From a checkpoint of a small masked spectrogram model.
Model: 7.57M parameters, encoder arch vit, encoder moe soft, encoder layers 6.
Training: ademamix at rate 0.0012, 10100 steps, batches of 384.
Data: trained on two synthetic voices taking turns or overlapping, over music, noise or silence, 26041 training examples, 148.9 epochs.
Rows from expert 11 of block 5 of the encoder, named by matrix and row number. Rows with one number belong to one neuron. Each number is 128 + 32 x the weight over its row's rms, rounded and kept within 0 to 255. All counts start at 0. Numbers have three digits each. After the name is the row's rms in percent of the matrix's.
# gate: expert gate (encoder.blocks.5.mlp.gate, 32x96x192), inputs 96-191
# up: expert up (encoder.blocks.5.mlp.up, 32x96x192), inputs 96-191
# down: expert down (encoder.blocks.5.mlp.down, 32x192x96, transposed), outputs 96-191
gate.6 110:109072124173140179137170152052172118143167045144134133127161119139113123156174123131123210117115105056146088124163120178121149149101109118144065124098132129103130124174163095140137148113140142141197220172107178163090140123170140168115163143147082099157186161087170112119089112101090134093
gate.7 095:102126156143145157116125116122121147133088113115105147135173161119157082173124154142102111147079092108168118102128107128190106120138131128152076099155161151116125145126154124142137132076139159152163128144182131124119124160133148151177170141134053047192049153161198131070062092142078230107
gate.8 097:145130163111154158051150106106140143148149155166116159116131131153145080128164132172140153099101147084139107100170105121158172136113114129150160083191136141087139097088127111109140154082126156177156092192129107100067158151151104165082149124129117075191164109134132200090169108160127208147
gate.9 099:084122131144127105172101122145133135145064121164145113142131112120150124139124117115066146092188149104130096160080193193166144153122137142130129099137147137090112146105113120141119123147126179157093174118121168197152114154088151122087134139186142094125122144125115130157186176130170101141
gate.10 092:110106106188110104128114170124121126141137124139109095116143124127089107110147065147061092155145093146162099144143101125126111172141134031054096115135133141154103125167110152112153090045115079120124114155106089125186070117149116142173212127084095144103137086111128085155162138155157155069
gate.11 099:119062103165150119151113098161144133125163061146134161091122124144165135117127141102153168132151066163172130160158091143130213141133166137100115126164133130077089122149150155139088177130124128134109114090134185143186122094154045090078077124151087113131206108076136104143091099081121191145
gate.12 096:149140109095164122139132118111146128123134108100139110200068105073172163092086120116123101129171130014122085135154096122098133124195131144105124111096120131134149190154101105092138149091129140146147175084125096152109149150115209204139143146175098114180172120168112127169084168162118103075
gate.13 100:125152126101135130152156092093112117131121140124109130133130157135073114084101093149164129069160155133121138090113154127112093197108092069135182127121103163145157118126085133122082134147102187147156072151111075124135163159122172108151162101100136112128089199161145150171149113039152144152
gate.14 100:137158107100160126166105089137155134120077129127238142135137171150149134154118111094098126098123085144147129220082151173161119107097193110099121060117177115087075085171110185152127161122133151138118132109118182140168134160177120097062117135147104158168104092135126132145161147103153113125
gate.15 094:127141104171126148140145089145090165090073091122144191126152083187154130157169123147143142078187082125059144154126143117116098077168118127121111082083182105145173066095154153085147141085155171113109137140152137145139079146180154097153167102112161193125126083105134146133173122141152168179
gate.16 094:100087125188126083152054127112178090122113109148111110179119094122125100109137133168154168123089119170147078184146177133130096109104157101156138103164143138133162146081126142147143146115155095111163089099148145085116150138122063100166085125146115132142173114125128171115150133169153051129
gate.17 091:141145093164141143174149146043160128132147146100169136153157107152113068109127126141163189109160157110079153163122136114159119154137173152131134114113208136142125184132109084114103132124118181109157093136132125157179182131136146112109169157107136092163064199119110130037174180117138153202
gate.18 096:105123153097096118176128152151138107112183123182155103185168125160179119125130176128120163163167105105108123171068137160114148198207119118066161096122191100080130125153138098090103131082163154130110127119160138194114125187150153152146090095156133105104112148184120169216142168098142135096
gate.19 130:152184074094142116136168085192137073114156101142181176115128082129186147136151185105101178110094108173137156125141180121145085116143156175106112154143134076104148062125147092099117184109134146093120125084129108133086168179140192097147095133192132225100096175103150118185152124160132155142
gate.20 083:107152113144149128141119164118142185151129143146126145154102089108179143181141141086100148155144138075145190154168135096195081098137106059110195147125082181127139134160144120093163099168097166122142115090126094162168155137080153103158092138119139148119091152096160099170129126066119167123
gate.21 090:123193087104144167142145124194155143135158140062127155068076137094210114138153158067131120105129138140133118087123167098168111103119118099129117169108128136133107112130119094107125121167161172114161100066124130083121119166085161186160134147155102191149103200146202128160115100206143159144
gate.22 094:107187092071087116191168097134134086142164130112136113126093075136155176152166136165091128130140168103129095138148155105143113119068177122188161116106174077085231158084105119140149133089109145135106162116083124152087134121142194136137160142204136151135144129143132141094202165137102169161
gate.23 101:099180050115144107188132150148118120145129103134137123101104114136192098114076210124137127170141168083142141169125133097177125160150128116143143115147083153135122198117134116159097132124133141137184093075159064179180149144100196155124174169150109144158066114147136144164149149140115128147
gate.24 098:121126116118136204135092095065132104163150126191128141102104153145080194146150122166129165148080209138112052104085161146121116165101168125179133127142125145062110136118088125189192133138129116143131127172135133093134114110149146121079122136117108108161170124130107165131181122130122130166
gate.25 100:130094123117131096087117148174175181148152120133093161198177126092043115106119141137120198142153111148055091107145105145149118156116121090036102107168097104083128083149134158131148209124149129153109146142143097155120159115194137078080123120121083117125129119121110142222084107037131131101
gate.26 116:135139104174137171181158077093163159132170039092161112120151111197164095136134095135104190115141125082127109133131184162135100151129110162094189091114136134107108154181127095167126124100122163121150130119121104203140126141203190182155153113138101157170139145067142060143136140119145164119
gate.27 105:100105156189169122153087119128123122105163102076157150158166122138105106116162117129068139095163128176138088131168144190101111119097126073126083133116101101144140111118102154153134164096045105105155106140107174153175119142130105092122086145161117131078148158162138131151072078172186133134
gate.28 108:095189097133146153167139150122176114139120145062071158118185145120162154131148125141136101124127116184136112124079157173140115130143126075104102158095083156129158094117155088151194102137142139096097172170105116148139106162082111192175131169125116124130104198114153109156103105196118203104
gate.29 082:119097100134142130109163120157171127101201057068110157132125091132164096184183170101093206123138148105112090107127153127071090183073108159097102111126174115096111128148096159120109099150105160110176103144150136067140139132136109141108110132160111090133145128118147127136137061154105184129
gate.30 129:144150111103074092154103146157150147158116148134143119086145126123105155127116118138125102120185165116151099155166139110164135075154172147113240115120154114133142123150091172158106125143163067110061091125122093112148083136173134098129144149068168139120118084162072162147139141138151079124
gate.31 097:092150151097063116069149221140104115186134143175102159161162093100151152065164187121087103130100140109166108058133101104181118140112129135128144106125144098080177095133114133094154114075097151138125141122104091148108140129168095117148142148139110103067114105095121141153113165095135161093
gate.32 102:124173146086097087123163138156154157142124162111105155160112111127082143123176146090122090128187141146142159136084150101139106062104164159101049175132109137117104118122083169155125122031113126116106061121241103115130131125102117107117095132082183130118160133119069127150110134155175163162
gate.33 114:103155080127092143123155139156197069124136140119105150133178102099175144100057179155106153117109155137120110091093149137136095193110157107143167162106120141073164052090115136113156159151149099114130138135116098163128136142096163135115124118183111162114118170146126117252157131150127191119
gate.34 089:107105094116144142154110116072141095095137135141109114092178081137082095098152114149116208131162077072101092172098101148126077075136135114124133080135158073118136086108138094197143154106101129091116124157144140157079153167123122143197153153111156122171079118152106140108174157159133084124
gate.35 113:094100151086092102103119132134130164157119169139120124103106067115070137118124155159076143111106201066165142154174109100164120135141167148150175072143180114069150112164114143149128149121152096165132107129136160141119124106183133063149113077135147128158118063184136208184148140091139088123
gate.36 093:129107118140163111098180113145140099132126141123114155124153101139193178094102114156103146090148102107124118121066208100120164110125099164165091116167157137085087088155090126138079139180149126122082101125111132158165166158103169186099109145119070170162094151138150133150150148180135153233
gate.37 094:177148081096132098166121087156103148109126079152183169080115092145132139149102100115106148095151088162123158109100139141143124135184110183061116130139144083134113131124112128129103179142146102082044117087102101152142118172155175127174150111160123226129147104066132164166097124147141121087
gate.38 111:128155114097103115171158077163163129114176127082158126097145119157098139154143118175113118066125106110079116153118152116090102141084163086146129121132170050115153084112133091171179149088165075136120074146135115153143178113149084100110139096099140165090143148094138139106107096138136118159
gate.39 099:119137157138116153072105075162151152119131122078134147148095209131106143117128155069201063072121211126092116171142149105130077155081117136135127125137118152114101147185157176099141144037102102133084067099140146089083204100159113115112161183111101141115159114170101124113094149121112163176
gate.40 107:149147122147089137193065218084134162140143173146142129157125102134116144128148029130089106131089119151117143122142109090194082115169150132160119120106156057120117114118127150160079135075112135137132116172111152096066157145164115132174112090123136144106154109098051109091118176132132168151
gate.41 090:165155128093142122110097107113115105131112138076124142166154141118162141130099142094159159183126109087137199205101137113143118128116137099189060115135139148140165169153131102124160177164157087110166154067075190149139166128111143157150149120224069111229084137135221086142134091136125066114
gate.42 101:164134165104100131125170156070113124161152173104128114138171155143100160097153084118138083096123055165157176174173104110102076153138132158134187122169152130133135130102111082136147064076151159121158140102139130153118180136122080130116080080055144100114136151156071172072165142098159091146
gate.43 098:158154144065143083042151112139126148143117150123146154171151110132193170117178097122134112065150122130154147107146138103143144083129162115096146126153134147116142079120156128100159109175149141140152154170129125139109132128172131152137082110148085116142139113103159086178092126079134172074
gate.44 109:127125144084154123177093118123061100133104142098117182147153107146177176162166119124147068101100108168186105149181159124145080132127127098130134127134128119135151158113107104181135124111171148104149089167187100116109112152129120073191146144105109093059128139138115145142103118169141152179
gate.45 123:114149134135156178186164114075145142153161135105163156109171127162106116182094116116161073134095131134116089124105156091090121224155133132115134155124113113146073201151107114188145102071094140142170082107188113129185153115152139135181187147093113115171129162107127111122164055150102170149
gate.46 095:139128116154062160128148172140113138125178091084122123181121134172147098107124147162143172116201202125135099122120115074113188164179138179109088141091123112116111157143104100092159121160102135123168101133134081166139079158151096168087185118119147078119200180158139146144131141154119152085
gate.47 100:142155147157135174117122132046158122108105145139156111090113162170122125108170104185120081105082215150089057148150164166136099174139153150148136152108158089113113149158148142231139129118092136132123120149089162161162152180149123114135153135155108161168078137067151126134085087142161204167
gate.48 112:151146129121128151172118053088167112132081071118145124102104133131101119114120135128151111102132086166101149141120226153115105115121146165106113132126125146160077174125087132231113133129116134117115127111202097090167162096108149151070126132131099196156125202088153085138168121173108146183
gate.49 099:125126116155113145145160125140172141134216092144147147072097133143087145136151113108105129160171087098084147152157170151069149179158107160085101142141158062123093170149099150155086126121167128119115175115142041167144106097131174127150120164134158191146191154164055168125162116091122098076
gate.50 088:119117121086174117188079186053097133109131121100153138135084103155144134217091129182074142116086126163195114141139156087071074132124098109140129116125155124107171135215154100158098097106136155113172100089166099185128112148122097107200086107118113129105165137139159100124147065107114104118
up.6 104:111188051079133147136119112117124128159127140142152165090132075091109132142112135078119159147100098135139153128137178135188085118152147142131142141141090134120127090144109064144123139183133121123099107091119112128147130168071208138169138151139141221123100175151108090227155139106144105140
up.7 090:089123141098154111131117140169116119131146134154070165143153086122070099093167170128086095115112081133182107142146100122154106113110118188098043096162147169148102178109099145132197104132144146128127156161195126150154148133126119103143157117135111101175132131121119136042057157201075164115
up.8 089:119114143128115141063169140081144161124116161131188178142094160138071156147108069146168084138144219035076097139091132179138146103110112119184129119106089177122148186173122145174152144169124104152115109167085128142138151127144132154114195125120137104135148093143124141119127131073123104136
up.9 089:129153120077171155130096142173134146120126150094177107047181102170154034127161145158122089109145134089142167141095161191148048148077127151116140100177131119162093128171135136137074116140132159109142131116118176156164175188126130184167137133126106160156033140141147133100176159109155147136
up.10 096:077163097104085078094169179117132119146163145178113114126131174152136142171112099152090138147147168113113131120123107134102142139115178064166111084132079139094154124169109140111126053163089140146104119162088110141180075127151133133178243100131173115137133108140122115111156141133121154125
up.11 091:143162174107137157081197100109187114120120186138123097143153145124085086115143117154140149122133137138068125040121139120104091170136170145149174124084146153154172118086132109109167099133134111134148126210064121098043080136113134176143135120134165121103124169134112130098108074079137161139
up.12 091:134088124136107113133114154122114128146084119166090105120147108100102171163141164127152102123123142115138075141098147150134127092086130098061128100100166203105178132038114135075093093132157135125123149108079093100029124149146115124169118102137106145079123074154067100110077168094151125093
up.13 089:124095063150096158179110156084096096144145132120088146169112178077147137109105080152109137171104124144148130124129122105100139142087177100160114180113138138149133136096141118088163100182130102120115136111141117110149075061129095089103158158098162119099067079083129048088144124145081093088
up.14 106:127170122134101153135128174166139130138062124156151130163164096087187117140102159112082169138154147099175132145095132112183132067067142111073105031123144093076174118133079136065168138151092141139165118074141166167175120151098110144105107145172116111147134111171176112110154129091196093120
up.15 114:100103156106099156075145131178159076177171121199079152136115137109119207082121163114134135210124127175147128084088153140129145136136139164106156154154110128099143121116103145159153106132160057110069146124102119096092099153081052111129065120138111133112175201147111168112086095093083126150
up.16 088:113137101175138112120129100088085146126149122142084131156170104137069083152140145117147165140165118152142156151133132164134156108111196103195099096106140162134121139195183150103104112160072159117153120194100135116107100088144097086095150088108150059115094106064133163126124157105188126111
up.17 087:086116144166128126105131084109154173142157131106143127131112181096145080143141148116081171141158193130125073175102181136166185171100137142157125144129089153113086106158130104179176138153123127133152102117085139172194081136140074143093135147099144142166121149117115133106148099095083153112
up.18 106:114114106103067122121126143164159136128150137158136121138160217136139152113158149188141119130173160089045154126155084105156169150157115135078166129121095181094165105157100116082162101170141150141166122172108116151159115158140136147111130101118149110136186145152096122087141117099109141101
up.19 107:179166061146138100170190128161123133087157125111098142105156127152144101123128112090150114153126109150159138129118167100121104127201128070089157164111161101152092081128128103131100131119084100079042097095173045086156102180110134109091138149121140159076096099120102137149156141139160142160
up.20 076:170128132129113166124135092108108077162148105134134105146140136138143138130112081073148094139108123183083146062160152125113141092164175165134145113137203119104125191069112154145137100083140082130140129166147162090097105080116104081114082164129171120139142150125114183077146152084116137121
up.21 099:189115082161123114119128102128157128109102091193177179132119138122137157143126118098105155170080074149128119147141157109142151143131122104096111171092165043058116067137115129114140172072111133099055113104164115076150091177176115129141120172152091185132150097080100072164106092113126145092
up.22 099:176145129108140174136108082177157107104116124093157109162177135117110125133159125107122147126187097146134109137191132115051103123143144167107179124117205046128170082159098104138111125140157109097135155146121133190130118162142184105058115146124174161126176151103137148154140103152154181179
up.23 087:146111140151162091142135099086151134112124125110084102113131140125106061111133119112136129138094104191144175132141132096152140152122115129127101158164103135128131117086175187151100127129109112126159160139167127112124145101186119113104132112143069134111110121068115045127089080164076161102
up.24 086:133126088095133153165105073162095108138099168197092093123117151113120212052089143200120078136114121151155118116098157060163196203138104138138138152139136112056174117087118122151128131112134080139145100127095095126152142135210103079114151112110128096109083127106092137079171168104170131105
up.25 096:174177131139108125066113083140123156128130124141114192109078164151176146091165065075159150104188151120101125071155149093125118045120145180099173166117083156140136127124192154129139124163152097107124116137136115062153084088131117141127121147129177171128177091079128059136136028151070171145
up.26 102:117165160118146112144109129217117119177107078137116083147185144125141145069196135129113093164114104129184128123141124135130124162115109139082174097139101178088118135074177121061129073144164151151089165165090097117048115153163127153165065120144133080111168103112108085087083158131121184091
up.27 097:083122173131182181159092070150127153165164156095144186159134139128111167103136104118111093102128140182167144138169115164149053108132153079099176082134090126111113164102114181149111143110102182148174074136138146129118120143081049073136157087160099117134169112163123134174121126139130135159
up.28 125:177114112124144099180113147119101152082149112102118101174137132151156100122121107090149089141160060153130111079106146109082120109127140063115102184108127103168083108132111080091122118087132117112123131077141076100179107140105133143147152152083138116054109126106125111116167149153160150129
up.29 119:112092145122142113129093157133118132140132116153159133183138168133137178109135125116074142091069128099158063101152090131137130164110168151124142126128108123118191113119103181153130109116092113135102131162105103170197088127135103095194110124136161186074123109115133119146083135056113161147
up.30 127:160119110124094060124082104160064126113130084162165125158122129144113104123141155108101115138140134116157172098140144102139144188177192125113149119134183059117099166158098126099065143099140113102130087076185044145146152140163143098149157136116138185080089100117161174154155200136128107131
up.31 094:101089147153126156116117169120157075117131170133068136129137186115135167147140114143182106129126194130121134168107093126103149090140135109164181129165108194142150136123165150107181113171129101127145140178145117106103170121137099031087163091106122071165101145162124105102093120085142092157
up.32 089:162119120128160128130177208111137164134146115112107072032139165117116085130172123125133122125132146138106155126103066145106165125151149137156126147148137108121136080188144107106157164149111091153167125135163128090140086073198146136120160100166152130091204088069138092080140085162096139102
up.33 102:088133159127129180189112192127200162118126154059089119081149165122121123119155115199128128143152109107072090115132090181150152135107120067113095118098103162140133145101160126111159128131133073144064134154139088143111130117121092153082130126085114079115140165141158132102090090138114161176
up.34 100:150143121174105124110160252115138138094107108161111133128241140127086118088135129136194096104159122129095166123141095098110129145160145102171119105138188174141110099071177102059116189144135093129130159106146116141122180118162140108140152133141144114077068116121203132150095133127126130148
up.35 084:134133191183194159129166111107150147124130126106086112103130147097170157128100106100111129126120148214098073113124121145096123167118119072091061146136089134121108094122126073170173139124096115137129137163138157115083116141099142149121112156140077119120132185115124124136167098205140180157
up.36 094:161127108182089113102166159146177190129132167149129134149144120130114122109065147143128116101186108083099094106164078139119118153137133087072137089095148166100144150136112101086129089149129104139107166133111100131122161155122097142167096147133159106122133112118157065105095161127138105112
up.37 094:120126192141171095089108083086124100105089163154111112180140120116123095153183095152124081113086155140142104117170118162073144152119147178077100093108159170152151095113143120112098074137158130173198146145102134171041181160147133128138091090160114098143165129152171137121124172114156169143
up.38 105:130098132155113081066104148095108133093077056156149136127081076165072102194139107099145146123100077165160146100109149115103138143150124150146107132134133207080077187138092188114088145109126156122116140125130152081101120137154125109191089123140109063177150122130121132131145144106185104142
up.39 119:142173122136132140150160147136137130124125116072142123082139176173176155107137125118147053138117142105075088168062204145140173094141102077059157125109097109139085130142152134139080094070143117127149131063137118125139114156112141192105170135121126133105138139118147092162137124166155141072
up.40 097:126138139137101080143177195133101127139098108100121147096162144147186142113084135125144108109172159118122180128138082082134111159213159155075211144105133194104136179141142089115171107131129182115116144182133145126154146124115102133094135157139072088111073117110162114129111114094144189151
up.41 091:079127143172127177065098076129145113158114136141158174120135155133194109113142140102062192141096154116170106161098131145158086148119152107088095118138149092084093124094092123134120150127165106120136067115136170084124106160104107164143087128150103117199120115173186165131154105163167143145
up.42 098:171141096093144148107180141095129136132186153108112115120131123142068162075160118081167122119091135098069122143180145085116141088120161125150144114148115113150079130145084087101101129092082125121183096092101106150165145113122151165092144116111147163147186120129105126155155097152114121141
up.43 092:119164136131070070111136114151124146096073128098164140164172087112153148143073170099150154135145122170078209160122131094176085069180131164137137112124127135139109119165153142120198171155120136115079143141151141157163161122084157106111101154142121121095104137090141095129140098088113122094
up.44 106:088107160106135129175090123091124119137129142122112119172121179134190147159101063124100159156122071138136082107130108126130121170118074068082126130096069137122088159064092114131186126142161114126177139158156083053117074126104114147154131144065103066142111124211110138106136134083150095143
up.45 102:117087174081130098097110119170111170122111162141097074109168125099138173121112152114145085131133148148152113061161047097114145170128133148123158104143109153134134087064145151022153129145092121156133111144112160056117097134141070117132107130119135111077171082139179159119112107080106105104
up.46 094:153106097114132096081131164086113178184135141102121092192156086108185083164105142120117195125149153119172171178157136096191117173174104173097086111155108154091078163137123091129086125187126118123158153129141133177056125130124134186111121151085103137144151118170116132179084191152129136130
up.47 103:117122132157092123168121152082112145144150112108108169107145119158157122076121177041126064148143129146153159154122157156160062113099118046183112185088132181218123165099154113121121087084108114089114114164142106116176109061121143132107119189107194136076095102104114106121125145144135100158
up.48 098:101142124147101139100114195036122108167217143114163095109144109117122149171149151150097152134120170114166058151081093171104109158082110123170125122131148126128111159148143117173099069106139189116091119134132084194145136115125126163159162112121145069144109130149102130082132184147117115116
up.49 092:156134156089158096110119112133079164130115143068119082153106150124152157110172078207103130110093053169039108105159112081091126100133148069153119072123100141104170105141154125114144112141140132165088145174143129129101112133153127157134152077162110138121144070128167123098156130223160170100
up.50 092:108138136119152142138112120121161138148172157138100114192107138129138097103076084148128063188121099105153115145208108141118109174152153144092170133130110154139119172162155106134175103096161139106142111152135117121099129048117112101161169136065162134118118095176086129126102126103064087164
down.6 103:123096130108142129125183074126122100149159122124123124094138174081160135129128078145139170127164157156152117128136106146137130140088116179169105145108141182131144177108096152114177090144145115101162108108126171085124103065147100128131085097121149115115169154121156167088140068117116109157
down.7 084:158156153163105145151141078122133121056154122135101103132138108068143111121099147154174159099140151143074051127183165177113135099106158172179098139151160110118129138068148096155149159155142163105119132153148130128133126081167075089150090163106145197104132134152142145143145115094123121156
down.8 088:100103104190149160141109050112117170148115153126154090106120102112093146166127146126142103090120064120131110187120180120110133091133096169139101136099174074162075120090144155148110126162052146145134128042108144149080093082150105083138085109111112148146101163122149090095127132175135060114
down.9 088:145125152190117156141088184103125103121065107066109113145075129138108153120104124097133149105099152110168132139132103114142165124112102091090138116146127109119098118071121132135134180119133117099106104132148093092127115085095071156089130112174128153185212127129125106137138119212051140089
down.10 099:149123170131135157038173128176110118131129199105120120119121091048172109112149159108131137145143143166054168106111067139065095148131126087177126109111129133103124144139075164127093120147109117171118113155188060122065114136147166147087123147148150098079108139144107170125122123122146155159
down.11 087:124102088135121199142095190114139128128125111123151163151067108117126158123125113133105100090108100114097149163172128066193140115144099135080110142138126154131086093194156135123177117128091185075135156109180118115115105125168110197171131112103100135089114103114088096142118178151137122079
down.12 091:085127121104124129167113101167078143173105146170108160112175134132083165139178164140172089152103167114095183074146104093127113115133120170171150109161120171127142142108162169154104119164130075143110106102113126133122126196093130078137140188092088108106143112134110157083064151043173120169
down.13 081:145162097111146074121144117084101109118121178137171159134106120119121149092200105099112109091143115118172158109141110164150137143165127187180151127182078114096219087105133110088106165114162135128121134148150140102195129138123208125125096104170139125157108110081177110211119128140118141077
down.14 102:107142110160098094158124065164164137118130199090120090062110127128101113101091131093096166060138139121173123128100195171112139101096135156179149120118161115170143165149039156098107140163134113151092100084181091130166113112141107073096120160142170174117170121155132101071083110152132116117
down.15 125:154128181065168112102112082156061153179168188125081156136104142094125149121155112146142046170158150132178109090169124159150142142117139155144182144127107093068097084106170100103164140116096095171136122158092150118096127139099103119131076169084116110110093113137175133104089126095143112138
down.16 090:145115154077149134071163146170130118147188150107111199138097145210182161121176120129090157167144118133140133144157115116181135156191167165069124138140210101145090108132151093091103082083138078124132131090111164134119175177159056141123089130131134129130070133127140149071067138069141162251
down.17 093:139121177087131173154077065118066153091110082120142112048133125072132082158096104125140058139097152106171072178177151124103134144086127095162083113094119153158125079108214106087152148146116136150139094170134083091155109088118136151151166128100126137091121025150125103140151107068150090127
down.18 107:137095115121148074104195093152178186148144164113103149184106182119198128117157065138114132126157177147112169121150082091122138140107126116105166096107106152131162116144096157110161150144174129186174141164162143093136144153093176129182174092130105058120162107180119133133140108102107228160
down.19 122:114104159139114161127124148112090148171098153128095141168146189087148095159107076169126085118165150102126125072128082183142146167120155146149118124141116195146120140097141184110223077166128093158160152135116148121152134096115166151205193104100125112107146150130125147098107098142104140176
down.20 070:098131096101088114188146103083105132080147113193121094097118157122144064144136106135097118124137094107141121155083184156166099094096120116087102137142105171145173126133092125134214108177067130080133139078054144129183177116080173141153196106175112138115103171117038130132144089100114091123
down.21 090:093120125120106206124180090138073150173134150126134135108111113104151157094136137126107108133150189111167134160074118138112103115127090189192099102147141142174071119116131160122085112178124125170098131130135129141071124154075155082185142102111125105091183117143161105091133105092151165179
down.22 095:130109100119164150113191087171213110109130089102088119127140128092143155136141099117117193115130182168095124178174137151122107133087127116199137118108134156177189126117114103099112147096220150101128121160164127101123104115145119104192133160088113153133160092110167164131141080139087190135
down.23 095:133101122089104133098197110130055104138183149135106157138154134098185156115129140144140101131151173118132157128095114109105091176080145094145137113141126144108140094142100165123091104145134147177105122240129164130124166167123184086109144167159112156107126125148105086147153109099134133166
down.24 085:115077108115119163141103164178097119118105105174130132136152117092116089151124124163069141137096080061091079052071119118110147162176132105099076126130181168157143094128110105126184101185096099119191119071133167153120159160128180124168191094144100112082085177115140147122120112055166129091
down.25 096:136117110148155114130090158062143162105144079117157123073097131148107155137037138141158155097134105117114141083093191137180101080140097148057133157149107109088131148097122114122153130148130182124101127098060157160181115111145117164085107151177134155169140161130148072181129140158116073076
down.26 100:115102089126114106147155133119193115143093124160149112129168178119151105135166158176119162073085111143110086166112130161115137175115085112105089123086156111154114136148088127151138099095142116178216151091087144172117123168120157127169189111153083187131125183136078174129172127116127165149
down.27 109:108108147085125110157101083108044133117099122129121174172146154118112169159167149112138140102158134112116175137129097137110143077100127134182131061128052165126166098111127137071161133206132161127105109195101122208091100104067135150092093118155123150096108132097116119154107189133116103087
down.28 099:070145099133112189135126118145102171175099166112140127111042143151104153111160114136116090126138117087205150169142118092131139089108064115136097123137130128150097106115147136163124146146045130110170135096136158118090121102111112139148077092139146085135146155126183114109140142162139103123
down.29 107:140172078114130119116155141135120118082109094093132121157111204123100144137181127089128140132053135132100144064093143149166163166098161148189125156099123145118158086128091114094112102128167080113085125112112133049189069091107072117148122186169108160073176045085107104062083132123112161125
down.30 123:098086083156142129149131127129154139142122031099121090116132121140191069127104046054114127118095139128109174127132135121133136147081121160149205082112152163142090142179114172084101100121177081091131115141133104098125097128123156123112130120111133122146171119152078117120144145105151173122
down.31 098:155128128135093128158188073137145168108198118104124082124065111121102137088106147127117158120142151135138117169125162141150127127093161143198125096132151096161133158093095120154131156123131143095096129113161105139157130092103162106142159119128114156133182177160064155171129072140117183151
down.32 090:160119117165127123112098091099142117098139075183105116158160131176113107115131141115112147105165123183139144061117077144085120090099105148134157136142106167110177170125140164089130146154126138089083136167020151109126143166096144137155057157111110097130119215153120125124177079112116163091
down.33 099:153142173122138076122160134145165102142159125174170147088156090109114118160143166182077092154124104171132098118096100177135137209173146060116115169123122124171134133165104105167173116131136128157124086162149076091147129189087150110116181122124097112118097134144099181138126118102097140130
down.34 097:147084085205137074133086171068148106106113201163104129145203126117139099118174132190102130110138116105071087109134105110113140103123105156115097101144195108077131164091102137149140163112180130116157148129093113171068167184108134142152145123132088096142076174175138184144109151123115114156
down.35 095:098114092114122123159141131137125127128114049144105090159157204115106133139100125137130148160099107112151138098119051141134164121080120125156095110104118153157128126131124155135172119167171186122173153209134179132180170133148137111180111099138114128163163221113109100121072117113109205140
down.36 095:134106145104109157099136167058103127142165088084107193146167111115150164119194151142109134096145139125156158084098093102157151141152152183138114143123151130085141137173158144110108111116101146128098129135074118110118121107131141172099111138206128134158102108088111067114154160177123121124
down.37 093:162118152146123110144082176099087111143128120142172121158102108152124120129178181133123221157095144145167064146150121118141122106103120124063106138149093087089093141086117072235126163089107164081120124102093142194122101174090108161132109149149122157120133180080114110180103146157098080080
down.38 097:124155115128118104142094126081150124166103201119107095180114090163092123113110169115156145110117120142136079050131090142143137131163152102086088150142169092052092115155145132190155175131094154153129144109079131199175123165156120130059153125113088130164089167116172102201139126114170089072
down.39 111:132174160141139152158102115155102113130152123219105088130150142151173000170150114121072089134132125124202106169138108111113124144140192157111101094156103165137105087187134123073129140108123155054122137082164107104161128109116155156166127082132132076126124136111115143134112128148131101142
down.40 096:145175112100141106127103146133104134149169141142146076119110144119033143149097110129145132105088090134141116076132126168133115117129066102107101174132071109112127103075096109120170123035131086172122094117096154067104127157109115100160106118076113126169138147125165204149137136114137136109
down.41 089:113149107146088098133096090074174135132075120120128107085122130064130112134150103088099147099137127155147058137106143112076107037081086169134111149111076113110150185089151163122148160176139162155132158128134172082142122121149135146170084066143158105147126149109163078092133108129155095094
down.42 094:144094109191109102165047091139102132138104103134114146106129128064180175137195126084042126041131136098136160170141111127096122120151128157202128105102083113142123134179116144188122132182135163115097130150138110116094109144100152156110123136164078135122121065125116148121136152187127101124
down.43 086:117096120172087176155119188097173111159123086172140116092156126144085151152123176143152118087089142119145131130120129165147096136131130195098097161161168115127043190144116115140151083089099147131102156079105033174118128169154118145117149199055098134128113190118126147112150163143087103115
down.44 106:126152172152138144116116098119085133117174107167156126094164162087158145113109108148179125150123116120128067111112124131096110194182140110113138144136124118073129121120141104132182117089064133165166130053084154150152157106176125124187079168161098101134112128132151093101164100148125115130
down.45 101:125136131139138209108158125134157135159157106123129155123123145144113084094089125146146063133178118115159122159124164160117144179117130132143110160105161107146100137239115103151112077060130162131161148116204108192166138094134156165105160143115134144136112133073127101095136126138108127158
down.46 093:114116119122161104171122068065159136105131072140184113108154114109137069148062155155117175069118140146070066147167133057127078143115114157080103106123163110090113135188167150121073183061128109122158145120142116119135144119176096147143099131130097117129071188123149088144117146095155091103
down.47 104:121081155115138122130157159163084178142172114081128152123106097178147070124120117135077192164163208131142151137083200125084082072109127109104179088151065173132121145098096125151108138123140089103113133112167088106106114104085149149163159145128137100134194063190091124107148139141088145189
down.48 108:151135118078159082094129182171118128162071139143135140126113169109128178114183111162112098112110100121165137042167119136161171133169136164074156200128086161133161118085153103055176100091149126158133128162079195101157113102141110133150092132130133151112138084120185155139086103148091145101
down.49 091:161126166156151147104177117094129147123190070093165137055158106135186107121085101138137124195176152138154133163103156088119100143133130158128183137150109095097109179195104133206105123116077173127145110081131099153117129126117166145078131132142120081162166161147160096177138129163109131145
down.50 098:161158108143169131086116135152112146170149182181127104147173156144122079126120125089125067148112103128102089123154113073092148123107131129156115131098045134109117078102165135053155115074159131136159101132117108117113117101115129121196120143050116069100062093121108172143106130153108107118